From a checkpoint of a small contrastive audio-text model: encoder arch caformer.
Rows from block 10 of the audio encoder of a small contrastive audio-text model, named by matrix and row number. Rows with one number belong to one neuron. Each number is 128 + 24 x the weight over its row's rms, rounded and kept within 0 to 255. All counts start at 0. Numbers have three digits each.
Before each neuron's rows are labels from the 100 clips, of 14848, where the neuron reaches its highest value: "strongest on" is what is common among them. Only what is clearly more common there than usual is listed. The data: synthetic speech, music and everyday sounds put through simulated rooms and audio effects.
# fc1: MLP up (encoder.blocks.10.mlp.fc1.weight, 384x96), inputs 0-95
# fc2: MLP down (encoder.blocks.10.mlp.fc2.weight, 96x384, transposed), outputs 0-95

strongest on: distance: near; reverberation time: 0.6 to 1.2 s
fc1.313:170117116130109093133122096110103102121096123148151149131143088082154140078109151131119124115115104116110114129126126077133138094121165101153109121157130092116129124132125123114139126071151069141127082138133102178119115131125107157135072141143113110116150093125150151116150178124099161142
fc2.313:125151101088146157101113144110152111133132151125112115142157169171129080130107081129138140155167153152130101120164143178135102136108128133123112165144147152128141169112122145113070130144111155135108165109082130091116137162110154080097164112109119129166116095123108098140115145144131122108

strongest on: short reverberation; reverberation time: 0.15 to 0.3 s; drums
fc1.262:116178144098134098127113111112157125144100138103106158144117123133088107130078153142128186117141122110132117150143152136101154145175136095125155145103144141150103124133157152133139115102125139114123189125145130140113093119130109162093163175151164119115147132134094157176169118144098095150
fc2.262:195151094153130131093092110119146103147101081095138132149114172103140140112168124132117138085142133146112147141132146153161156153095163119161147126096151132129135104105136128139084136152146151125141053147120140109114112145115146133108149132140149155110154122096127145132132088176105150141

strongest on: wah
fc1.66:156143099195100137107134107149185101126141133102143147132137114089092144164164101098078125129136131138101120110072116125108130123088152142136131128094143119154135136147125129104151129158124151151138163125126129125153111155129157112110157121158109185156132202118142129143118115142126101139
fc2.66:125116133098145107127090158090072142119166173146109137110113121133187110131109113140123137128160142127204166161163134146143115115133109095119109139133104158156131111137138111101071127087074111127141123112091153097106147113149099160106140117139130098094147134121137130129141128109137127151

strongest on: dry
fc1.221:141144106135100142120096101154152167130156132089187103091124077148122140123107113134169169178097134113128146112106144121123144120162149073122094130127061100128100114115163104119136124116127145099147126124084110142140138109117153177135127132135162129080136107144140132122113130165137125131
fc2.221:070121119089160140137166109144147119105118144138109137107162158129152096071127125132126092136132133111172141144128137143183107135135128108142133134120114126141159135132110119173128131121145128127131122089163123116142138165106134146125068130091094098171105134082197147124154125122088115111

strongest on: dry
fc1.136:161114155083108134139130118130112125164142145089152139129188118152128129105129119146105154121155116117116150117135194133133158124099159119123131146122137119228077143144147117171179101146146131146133125132146112121127130116119170165109131139125143102156117126136140091141147149130128128170
fc2.136:111155154145109110131143087155160115136131160123123147108100132087124128105116132159116151141100133092126161114152153073177108116143103172167087098126154130169165087146123156112093122161095132094133127153093112142110109160139132120132127158168145130150128149111131143111113131119130191127

strongest on: speech; dry; dropouts
fc1.302:140135143117102128087121128092102138133117154203179159113132100111142162115088134111102149118082169048130136149102113117108130155116134170132120115149109117126152123146124115151146098121081147140121134130126123116093112080140114139140130151128151111086119159107136145113113105158153134149
fc2.302:101140143175168182127145149097148127110157127081136111134108110117129098164129130161144087126155102176119126135119151141169119121147121132157164140111077125132117124152139104104146119076129092136148094130154135136127138155099128115139113103184095116125162104123179129132148113133121157090

strongest on: long reverberation; reverberation time: 1.2 to 2.4 s
fc1.383:130121115134148157149104113175085152084089133138127140170094097114145146134107108135147135166144130117095134163105140101148106136132148179110112130117128149103128145130152117084135141143141091115112167128152081133144134132127137099114110115133152097122159156135161087168090075139082131101
fc2.383:134098114153093152102148112153126116146135130120166171142117119124119173140152143128100154132162125106136124098121122093160137156154116116065128140114173104152107112154113180143094124142124126135182120130091099112142097129129145114096110105129126155105130116119070129091125132124181155084

strongest on: bit reduction
fc1.87:114118112122131127102131115152143127135080109164105117119128140124100172147116113137173129128106135142131122134160132097156142157082143093127151053044136103134138110143150111123131138121165101114128115152117131170143094138124119102080108084136103150132136157133124108101096119158146153152
fc2.87:163140150159147153127137116144106125176136161110131128165112151090142105117146099142111154135121142107126169140102077112122134133135103148128133115171188110091149087139125138154156164083139161107142100140103133083133132128189116086116116173146124087159138145134151115136138129141119119144

strongest on: distance: near; reverberation time: 0.3 to 0.6 s
fc1.247:138135114129141148145082113108143084100108153116143102150116124073122113072134135106106150115114112138121115131136161140097113118096149066154126102127191123109104148084102144110167125093150109106156128131136145154113162102119160136136101131127070127155177117099134148139123126127126159142
fc2.247:127110133148153110107127158114162108118151152150121129149140128140078148143056083158149083154060139157146128102151133121122171119138186125105147132126126134085146119148113111132109117128077123103096129107110142145155107127179134113137107148147099124108118106097103133108131130143149115162

strongest on: band; tremolo
fc1.12:111133110116095154127113098101148133149143154128159105168108108134115134141114126134124134136117148141143132143155160112139111083179114150133112129153183157093085134142108130119153177143160123114099109160127150143151155126084159134120092100122162103150090112147146200118140126104165119164
fc2.12:117143136141146139191165107118118136111114102111108122097102109127154153149129129179131105116109102146151147094128100172130108150108160125123103096147085095161125111095143094157149117151082113121109116136091110111123088106140159116116165180143104126120153150109113108128130148170086138106

strongest on: everyday sound; reverberation time: 0.6 to 1.2 s
fc1.220:145156095123133131130144137097148122139128144125168129164128107148128130153081127106111119160095100102113075152139107108115121060085193118145184123127123128127137111160121117143123157140134083135129143167106162128123096137128100155145147104139142159112163132132192108127124133132107097119
fc2.220:089128182135151081140126140118173120160128116110118150139152093116108144118163161125118103087162112152124156130119134123120128166145096186120129136116112180094134152081140111150090126141134146113125189141153129123144164151133148122119156143100171140133089133122137095127113097119104110152

strongest on: short reverberation; far; speech; reverberation time: 0.15 to 0.3 s
fc1.156:127156166140143118105123119183121084194159137176112118114130150101146147134131112140098133148123134104071109134099146103154141106127148106153133133126170138111106115162096151109124144144123142122147159106072098179127153136079118082100162135127129123116135142126125152127154111124150107104
fc2.156:152108104110126075098145139110144149101138103109073113095112141134138155171078072146131133149163137092116127143100114133104096126132102121178129138117154149127108132141104138097127143095084159145154162138182108131132125099096083122163148128133153122103133100156122127148157122133123147130

strongest on: dropouts
fc1.74:125126084114112124089142114125123128084131172084164119107111145131142120205128109102126113147096100112121165139158110109129137149098156156104119123111121121089096136118146133116138112154163152123147122093102149155093078108111115148138130114090146166161139154108065152112119129130124113113
fc2.74:109147121131128085168085123149125135106104104101118168121086138117079108126104104129089106062126104114133094085128117141109133132121135153127106174159144155142108137099136130090128154133161137126158145104134115102111137140107102162109122170142116083114093161158125090124129116157117096100

strongest on: long reverberation; speech; reverberation time: 1.2 to 2.4 s
fc1.358:108162123178124108140102145091080154124116126159097133142083105145170162087102118123110118132152115139112169112134158125136139141123158100135121155127082159151152138101096129120184083122102116103108111167110140130142105123192118116160102112132117125126134103133134153114097158095144129122
fc2.358:130065110136117171100171124139151139117143119099154135090148107101150152158105090148116110116121140114163107137139103105122146151153142151095136096148152088133139098126139107122106124151120134096157148109125095137141128152139147121168148126104146180151110154095160148125131134166122200159

strongest on: dry
fc1.129:140106151160127129158112116101104125075144109151128138125080101115131125101155142132148127099126151086140126176084116094132084100138168118133096115124155172119117099177150098113134108112131134108132137112101146107105163192075119129107096139121149131085127134120132108119144103105130105148
fc2.129:124121099098146077122157149126149112074121140139122136148134126110103146160115142139098116142112131129155120080140103160117139132118121182123176115156113096074061112118102148131137128149115140138122097128109129151169131084183145151135160109130115145146152150102133104141104169105154145140

strongest on: everyday sound; dry
fc1.309:130096122133135114101128152159167137145082165135114120103168123130097110129111100125135139158110111157120111162127167093152100144128153120178166158164123064188140165115098151117162121156141143115126137091139131130163160145160128121110127126159140145110117135139119132102102099174126107110
fc2.309:153094125110125075135138137122118174106088116140120101112110134084101108117130127098154142142086150138134161124142148164145124118134109079149125116126088107106116148154116100138146103144125180101109137125112176129130138105100152156204111174157138148088100129138113157126098116138142126131

strongest on: dropouts; wah
fc1.76:145124104141093124132081125121125135119131135143142120167152134093081105115127176175162142071148112136094140108096141104156125114117125140136111104126118123127126142119099120158133115118125138129142209135119131164092123122129134153136151159142096133105138119204133180136176145155119125127
fc2.76:100132081106120099122131143141084137120131154149161146147125140164167158169127099134121125144145170137141173114141136118132131110096183123087141151128145102154148167086131153124147127147144118124126080122147137116119131109085132125122108160162080130142134148098121128106126069131164102178

strongest on: speech; chorus
fc1.374:132110111158124150137116116148102110125106127097109148143097164114164121141094107153120105122156117106101143112188135110125111109149160082134120125132108139112136115110143139066157121081125138147142140170110113136153087120151151127159110072083156134157159139153126097100103148096087143154
fc2.374:137132193148138135148143131106160151154134162112133147076157158132146148115094101100102104116139135114155078158086143113137105144121133137118117097120110078102123079144140079127060126161150129119150139145158166135132104107140128118107160115120124138122119130137180144121144123104099108145

strongest on: tremolo
fc1.116:140113113178132137156159153130108132127166142150185128117109201133117122129098120157121137126122165149089119109122119134112091128128167175126111130122143122131099099141161123181127176141080097121122165090127146148099099134152132142139151142159131110094134135111111136130109147145081090136
fc2.116:096110150147121108145126128121101134142118132183139122082144176130113124118141086102146089137117118104112175141095166113148137173097123139131126150130154131123114129124122100134207123095136127109101139133141136167110133086103171116129096097159138084095116119112113089110140143109122139171

strongest on: reversed
fc1.15:112116113142116136121108138105124105146102110124154156108159118096153090159115137131142133149101104114116115160152117110146124147160135142163152183099144138106126155132142088148162152131111138141147121171112113169111118132073150147137162119151160138148159143132058156120120114187177104127
fc2.15:118112112164130131135115170113061082091103144114129160149107097116117108079139123152132148152134158123116110163112154103134143097128106173124122149102122102113137128147119118115107107119091147185178127106178135141132079123132119092151132161124130100129114108143134148100094121169150113138

strongest on: wah
fc1.158:121139118097117131150105091073152110150155151119127129161121134159158134103088104105143099104156137105100138109151131109103129109134144099120076128094164181102120135144130117118128118124128114156148146160106106143139113113149160170132120162136136144150102149130115136109210131097119143185
fc2.158:080082107119169095102065147146138145139120138073103135129142107107125128172164096116145138138115138111133110106128163143157105145144136189169140149118137093101125096175141118103154113135101139111089149089097131091130130122131130143106116085119118128153136118154161131146144142117119105133

strongest on: speech; dry
fc1.78:126140156156131068137084079139104098099134117155107107115110130099138093118102113114142103095127148111120160156104141135118094135111142148125148127122116153162119151161129085071164130139134122142118144121151139142111123143160138134142212114131155112135118127130172151099141138138174087113
fc2.78:113076101134146114129122180143110120136139153070139154123171159148143118130129117129097148130134117126118132118109151138110142128150142098131095210125114136115135131107158155156102169125162151117136118147119093087145104115144113118142090114127131163130121170138083138148087135118070151109

strongest on: tremolo; drums; dry
fc1.45:128094108137106162126157120136120117143152165113174092140123181118131138140132101130112112112134138088098154110130112130125079127104152141142118129114119126148087143133136115139162170156068126089138134056135134145113119136152162130116181131152154123101105141110094182133130148125116084133
fc2.45:133134121109086115189114110133146123119181153134154114076111156125143099096122110119115139109145126113107095106135203120133127119101151135123126096130108109123145110124137122146147119122095135125152146118102113111093143097073156155144102121145150063129113130164187135115103119145107109155

strongest on: far; dropouts
fc1.163:118144088163125105132120155149117122129122139097125169116160126123140117131114137111063141132131100129119191136125156101132111139112144102142113079143115128132131088069141100103126122187123142128127121101080069141093092123110146128163152116140139130144163139136127134102089110150113084116
fc2.163:141114152065168150142125101165116085124156115134152148109128147165121128133091160142130101122113106098133117164115130111075114090136148108138100096112135116146140126149122136134138163123117065120102137159101112171166166127137135150106130114141112139123115141153154174085173137101151154140

strongest on: bit reduction; distance: near
fc1.225:111078123137146126100099140111119108086138114139118143181129115161140142192106150150121125140124132153093107107126119110122151142114144164127183129129111129103097153149141111112153123099173131153142076134142153191129109159152110120124144119115105105133135084167132146111100149087103105151
fc2.225:098121145130154139096103148130115100139113115096114125153129141144170087109183127131121158145191158115155130124136063117142148164105139149115152163104140162132127122122132148139136125131097147186102163123127113084110097120126130127064114150129110156128119115162111138108089139136109135165

strongest on: dry
fc1.75:121149106169150115118111142144085094086135155130148115127131131123113162146121164125104176072103126119121142139146131096095122055151126107110133132136159156128114153123148106119163153093140138099144135120108150146142149147133165086117173155147160146142157114149094106124071144122104129131
fc2.75:117054113125105126186119124142148120121113103147100105123118114109174125124113134111142118159161113150122098120140142115150131133141116140141107094126114111098105156157138134144079119165090095124167076116133139066117163143113108146084181138129147131146162103160119110105115121132159136135

strongest on: dry; number of effects: 0; drums
fc1.359:111098120147125089146125080131109102145107111142171158142099130085163079122100144117138166090123158110095133095145134117150107125119128171141079146101100127118146092118123093165136121110168129146149170131103094143137109143143102135123112178162114153121151140097118118105121105130093102146
fc2.359:131162123139144126110158121115132142109169122101157091140180103150176130128128131140099123150125106106141152159134121134128178166179160139107147109128134134123139114126091065101123150138150136132134085183139137119120159098122163131102167128133131131160162129102150121128077160162157133130

strongest on: dry
fc1.85:168114149128113121127123158076135145060137130099144164113153121119100081148146151095149127141135103118156143144154104127121127130103163120157129129073101153127095091082123105146120118156087153102117166099140132160132118131120144123176101193134138143125147141090113124136139109114140124127
fc2.85:139153142104161127124141133136103096118142143119124119134130150144109156142128143148107109095143170140091086135127154173128172157163183148103117113122084135164138103106110118132178122118163104152137103135139147136151145092149131141120144095112056143120128134124144156131097149095119180161

strongest on: dropouts
fc1.48:105143133136058114100175160113151109132106161146138113150150091126103132165127098102131129109094136163134077095115145102107150128127149150121110156113136074128112105148144133107126127157139133121136118119104116180133120118124112140148092102100148125113136197113153147115095165114164158118
fc2.48:148158110101130140142111118093137130114082182065142116097153124124106086090162117136160105114094122104110109096112131132099106081085169115114079147129122127123108121134163128136119137131139112142108106108160133097179117122112107118117110109127152124082090110150133109111144092163109123118

strongest on: short reverberation; reverberation time: 0.15 to 0.3 s; echo
fc1.252:118139147146138097131096103109127165170149125144154145123137151107167140165112137108118110128121138132079132148139162118145142145101149127166145078079098074173110130148125130156136138120107125137129119131160175141124105155149148119145105138106158105131138079124205138097119104136165130134
fc2.252:098079101152129090108137138166126116180095147129098153140090142101134155144133158151142130142120140085151105118117125138182132105150119087156078137104117134163077171143141169101142081130122112121116147148078124094145125115145092147128135142114141152132124143136123116131088117102108143137

strongest on: band
fc1.287:187112164172123066131181167112139150149151141141152094133152114129123164136113131145117099108132113153100156132116126141107125119141160138126134104141126141137138152108129123098185128109115146145178111131141093141128138109110137198140163150153127121155122129130119145175135147146166086137
fc2.287:121131125132139198169122127184130160100143100122095104118124181131181101187140136110125122128142159097176115143160113136155149116132152110142123137130113139115136113153134096146104096176141111159117132165102140122140111164084102109127093123144137127122136154123114105130083103125113155123

strongest on: dropouts
fc1.204:128146133101081085118118160099160138105106145115124137145101130136126103184118119138109160110105116061143183119161118126130088146088152140114145132098098131115098127136141137107140152145147131117153085124102145141126146128083121149171082129120126179162092146127124149138119107096138101114
fc2.204:108134111119142120143071147158113115106152140126091109100110163166090153120121098133117112111162101137135102107150096110126178151133127161117115113102193119134158106094155082085139137130106130115139124095146122120117151116130092126138136138093153080108131151176089138102122132167123144140

strongest on: wah
fc1.270:076156116132113152130124099101159102144135151121158180178163107147130132106149116137090133109153127146089160130145154143116077137117162110146119154122170186157159146114131123076137103118153117105116121135117130136129136107120193126114167127163137124123138148160113116099132123153099123150
fc2.270:129109129076121098131109115152106128147143129128153123138091150133133181166127162140151156171109186151127135121150138135116096125144153136125140118110110080097142110169144122162164153157124123137147120125115176148162144178109100164120111104126087141183103127136140160140127154087130127138

strongest on: dry
fc1.251:152112171125089124153125127061158155192125132147120167125083094113129116126077163153138130069124110121068134132136130099145137149146122135086125091120131129144118133112149114078151147098119135116152119116116140142136167157128094117162133133133119135100132130115134170096136119097118118117
fc2.251:115152136119102130150113120140126101129132125154097094077120110112131089126119132096114157145112071161107112126110098160091089139107124116107119186162110122119111146116061146143108092142134169103134118139145139119112143151158084115142129113118131119096150134130134102193102138116107161161

strongest on: band; dry
fc1.350:100078133114129144161121123093172118139119147180123125096174128152085143126106128139086107136176121135145139109142123127158114121152162191148145152167077146175116122110136114156142111164150109111142141113104129149147139164155141128137136133158134148156102159099113107154093136137108105126
fc2.350:150152124104118149130139138123113132136170143173153109142157127126125086093145152141126133130101092129110135146172128134145141141140126115116109138169123153159150164157075164095164110128137153117133135167112133156126130158135174128161133135132166132191094165116099129088134173123142181125

strongest on: long reverberation; reverberation time: 1.2 to 2.4 s
fc1.149:125127094144114149143110102094118125138137161119175113126149101115172172093104131150158175148140132166127127099124167124140106116132156148099140170121110180127120172101108111105133130176132110125136109119150139122112150062173093142151129132123135143103139128157167151104120093106101136118
fc2.149:090136152083133118098141126184158185105106129141126135097125110121095150144131144145088137134141134134140153123126093106149106140125086103100134129096162133124121113121098161123115106125136124108160151137131088124119146150154141128127110137087146128178137179127171086155090176125125128079

strongest on: echo
fc1.180:117143110156136104129111145139143103129175152096142127137121119123111146136116141179108182160101149105144134100150129110124149108119130146108120099135159123089107119130168126131149113102139103118084111115090087116139147138110104184156181149113103156166122112130103080100123093084104106154
fc2.180:144097178102113089137155150104129129168121130085154127133169137162137090095121132099130149130118166141148120093099114131131112127172123120113087135166121109127161177110106146113118113121133118134157089135174117107169141105128119120089103122119144144158143181154145122158081108106154141114

strongest on: distance: near; reverberation time: 0.3 to 0.6 s
fc1.273:106121119151126112149110100081111066112109136128169137194129089071161102142131150140137149157099130137104105144159150120112159079120142117141110138182074108107114086129146166121150147125112150120132153161107157120110127132104125129144143139127105139152130094123153143134140117141163104134
fc2.273:113164081115152145102128129093131114201143092131077098173112114156075119155127119152168156140136154104149126127144153139148134137123078135116160110142162134104151151104108100127137157097134120114109105111116165137108133136141118097135178167149126141154138116110168131131128125120141100108

strongest on: distance: near; speech
fc1.5:152122167120086138144115090092117174087115129110128185119110108120089114133124118100151095109135141143100129120132132137146138127125158121162090097109176142126134094114122094137135109154094146146158149116199137121156092152143103112117123165133166163116134125132121139165138128112161098167
fc2.5:122173108125129123110098108133159108134159134136105105106135148107131126104173107128144134099160152091087145148078108116134172110147111171101109128147060154132122143159158127146150156090136116075124119135125107161131137095145147129143149104117137147104113151114127101086096116096133170153

strongest on: speech; wah
fc1.19:136090171133107071151084112102098147105118135134075153144121131084105160125100143111103129146072120119167128126104140137088142083158153157133106101127098072121131091119137137102137158151107136110147156125156143128146096116097113131108118102124150107155149103139129156139119099145124119102
fc2.19:083152115085150142136103099150139107142129120144151134118109151119144114122138137177137143120176168116103119118119152107093106155121145126106105161116174171137138133166125123084118135120161093126149133137132161093125117148154104132145140107085114145140094157108136117122157206077119132112

strongest on: reversed; drums
fc1.360:104117111134154095167124178113125155123131157130133129132135112134114092127132158156180143161119120131138126130119121083155131135152157187140126100140120135130112091102119135119115134114121108153118148155110120152078082115097107102116181172150117144078170160140100148127157126172155124159
fc2.360:120133090131124165141142125076113124107091143134142194144149140093107137161119093154076097168144138133100130113139186128163126115119161155123156156138141133097138132114127160132149051106103158147134153128132127152121125103112126132128115144117069127161134111129135102140139117134128149163

strongest on: short reverberation; reverberation time: 0.15 to 0.3 s
fc1.21:152146159119089145105110116130113132143132133119133111127150123128108128126108130106127164124134134130094092107069145120114138142143167140131103116146139167135132188177074120139141084111145104123113130162126107160096172139145141097147085139142142136104134126129076174123102106112071150094
fc2.21:107090096146131141167154151141126150123120152093102149146133144095120121098115162151150140101108105172127110105116136136121110095106166086119147126138089120132130152125115143103127131193137159137144106121138101143081136111123092076131170091116121116157109082113145084132115141154165098148

strongest on: far
fc1.286:097110122163097093103114120156129179135135117126180147153143099099147118191093123115143108118108109123146139191102166108122117132131141175150120082125137098097129139165165137144145110111136133169130136139130137180121139092119145087112117157130134149115134130113118147136179101134154140125
fc2.286:084141107108142131131153107102134108155110138142139120163118113182137149113118148128124125081150142202153137111102101133085123156135111119129153105130108075120143150147123136134153113154126107114156141122132071118126090114128153130182128158148111155176154156157137081132129089138137135147

strongest on: dropouts
fc1.176:160178141126157119116129161162176108129101137135130120137128142118152144102103107118084113151138129133140136123106128098152121163100160149125154131132067117122112136082146080159131110116124166150170152105112167145160121114114130163133125150177154107175136183148165137117121107143140143140
fc2.176:102152141133158141129140136128088084174132073097146109137150146122156128102154149143153121124122114134136100087094109145136121109137074130075106127148126161139125122104127119112038153143122140148095137124135111122143137118147144114126146115128143088138083130152126088130172144097136115088

strongest on: distance: near; tremolo
fc1.335:126136143105144134094122099117106092097143145144166149158114147124114137092138132095129148118112131141108102164131128114132128088107154140126103158138115135127152132132101135131174095193132091123111095105138162133119144084085186082121128153118124114113091115172138157093159110140087096122
fc2.335:143171152103144127130142091169115171124094139091111133127126109147177130166151140113114104120113086126122142138102146167129099163113146080135150102159152119141144100131117120138085153140117099104107119148109143146173146138112152122108112126180140125187084105171139144145119146116103114150

strongest on: short reverberation; reverberation time: 0.15 to 0.3 s; speech
fc1.114:118100157128113118132109098153146138114181131150084135130118140123132186144109165124112092121142141096145136136101142150078170137114139161121129086121143162126095121133136129162143109136109163139112137152107149162051120146072105121109128123138141165127125128150146121114125071149095133143
fc2.114:117156099148143097097089166109144118122116107086154152152104122141107149089105103108112117136091120140125114145109156105135117112124102117125102132148181123118111154155121157155110133149158127157167105128142123127151117126124160107161143162186105137105132151104120123192142178088134170124

strongest on: long reverberation; reverberation time: 1.2 to 2.4 s
fc1.33:108123124129103173137102145153092165080132141103160114147112137099109148125110143142109165169170118091106154092123111086101110090139146135128119141129139124123133131126159096143135129124122103095137137171141086115141121105159155122127101184087144085110133106129156092126073124101136098129
fc2.33:129103112107119117137136132128152121116155101133087103131124126159175106136166151103116126112167122122141121129131149098136082134152154137082103112116152105095124135116103172095063174125127128126164098103141121115183119126130131143108103149109144108117159115111083076095125171141155137099

strongest on: dropouts; drums
fc1.62:128120104106090115110126116166162144110128155077140129129103161142088122150130114132104151107121111064115170119146124109077079147109150129109097095104091152151118141127125121118127132113134108134127116113109087162095106141084146144124125121135098171147107135125113187127095094166135107113
fc2.62:142151120129135116118083159136130093093108149117143173123147162118109159141092117156130117112144080093139103131130122102146169135097184121138152092113157132116155169100157127086111117122121145109162118105123131111120155098122083129099120152106116083126111144173160119134128098162175137126

strongest on: bit reduction
fc1.301:126120121116167147126137106137115143132107113154134125152104123073147114097092149160173183120097166094116165154101158142170134118095164154155154101107149154118119094150123097140145098096141078134128142145129096134106099111185142117155147089102142140123118121129151128111134152122155119145
fc2.301:128146148130141133159122175122092143155116097125118143129124139164104106123097115097118121116164128117165155154111106116150144154153106167126157124130110135115137065100104160146100123125125105069117138124083143132114118181141067124107134106104143129143125139151093137109077158153151165105

strongest on: long reverberation; reverberation time: 1.2 to 2.4 s; distance: near; everyday sound
fc1.64:139097089132103137110086079151138170112140146108109123128087127095125125145134117124129135077107128104153123117141126121136126142092133147159138142134129115104138108103096100184124138129120077110174157112172165136131103112102091131147124149151134162113132177140122135096088084137175101134
fc2.64:114133133110136140147112137134110143114111132106123127117118163123166122106176144122131113146118150113106104138146146125118127148134175135117089117154117164166146121169166108067154162091126145171140109128116069131132137110128131172083147126085122164127135128141076099163073152158142123133

strongest on: dropouts
fc1.20:098137111117114110110121107080123137115162133133145140110101098114088107154093132117120146114153104091125137156117131115122140136146142122118155142149097096141102107206147108164139143109191168161168161126118134140094101147089124143135114161087126157144133108147101139135102079144131115145
fc2.20:141160101162118060156137114068131147110146137112125128102100157150096116087081145140131144078162114138109152105140127153134167132147170133139130153108165124126079140147152112118126157136127087110095118107170117154104134112143141145142136134139160151139115114111155126144126173166130132099

strongest on: distance: near; speech
fc1.175:148112118147127107168103107158156149134118169181107144166151119097116120100141176066127100091141149125130114141125122118123097105125144136137137123171121156116132085142083111115186101148174160143144161133157159122101151119117146089129122130131140104107122142127086126141107100163130112125
fc2.175:144111118107140136153075134159104135084117165067090104143135115117113080153149170117153110138126107121137122151081130128078144071103105089141130172154091149116135115129162173124109107111115159139130127110142145130123118152131113136163148114111166117127104130111117105132135106102166129113

strongest on: short reverberation
fc1.56:128125131126074121099095158085107140138113126168139135118115121148130095094087102173123145126113157122139131162093172139122106125177139144167120099088120123133110159143115110142139109182132110141141106116153187148122131128132114122114140148157123118135117132160135123084105097108121062094
fc2.56:080130117135145116120128064138159096142131128100099116164099122135121126172129123121091162133110116131095165110128161111156120114107127118161120121168142111169108169098130126123154090102134109086113173140136170076166119117162116104164142143135127150138136159162090116122110129114137123096

strongest on: bit reduction
fc1.94:095142152101088114100116086143127125092105110120129128130133137129129160183120098166164109114129108161076149154132111090113100168117112149141159127162133123076133122089144079130156118125135096115126140115145148181126144129098122132136133080120130090142144130130139109089087094106150124107
fc2.94:156157135134154168167139107124111144110115124142112148090105149141103134130140131164098137105128163132135134107076094093142132126105100155107133078097121173153156117137143128130166107160076094152104111131147055109118085125149140139150102129121114159113137099133119118081126128129159146131

strongest on: speech; long reverberation
fc1.189:147139141146099122117095091162154155131120175167131130157150125144130120105122093158126156113114137075145126124146141125120156102107155135185122153158158148114108119126159103139116124096135086136118115176150086121095133056154157102172137164123152142127120127103106130097134157128122132105
fc2.189:145155118156119129144128150093123141108150123153135170171120143114146088109097161147163130095160115148120125174063140080103144125134146140111147078111070118112117115130123122110138138131099153131088106101089133129144122188148133141105106092127143092132116122139128136127134130102125150180

strongest on: short reverberation; reverberation time: 0.15 to 0.3 s
fc1.365:132097096148087146079130121142134121160156134152129144102165148116086127154111120109116164148139145121175143111109146148132137119059152142166132140109109120138122127121159123124149096142099158147176210126131084179133139153100159117159137137104132127114132158139132141122107108131109113129
fc2.365:113121128091175106103131124132135145112152128111094088107098139167145122159176128139096117112123114122186112175114160156135091131122147076126090151154105149141128107147123113096128145127084156154132116109148123156145111105142121141076115102176142099158139119133146121145113171148160135146

strongest on: echo
fc1.25:155122110145133124122123118143138155131084178111174126143130140149149158155105136115139135120166094116133158082144143124094117074164122189150107168149130110081105152147141130096155095140095105110107129098128131126158155081133102146145111118136153171120147117110136139130082149140102117110
fc2.25:135101154137143121122083153145103136142110101134177122086109155093142115126155156121146148133153100148141114152067144077109147107105120125134150113121173120133112111169122147094157174139117170143104091084156134126098107156124091158102167114110113102103100147147143133143130127155140119114

strongest on: everyday sound
fc1.11:139113152132143115164128109118116125178152170152106168122141090082128118144156092120114113168125138101103134099130126135124117088106147124130114097188112108126101141137104123118118095077151156091180127108089136147144126140130118094114161157111122092115079171113122143160123105133158128131
fc2.11:147120151151118112118134114159102119082122145115122159120151162115114163158127143102117112124110088127153143130131140110106114114109059056155140146087120145132131145130129099085153128117129158123141118147137090131071147104157122099135143129141167109125135105103122171146194139155108110131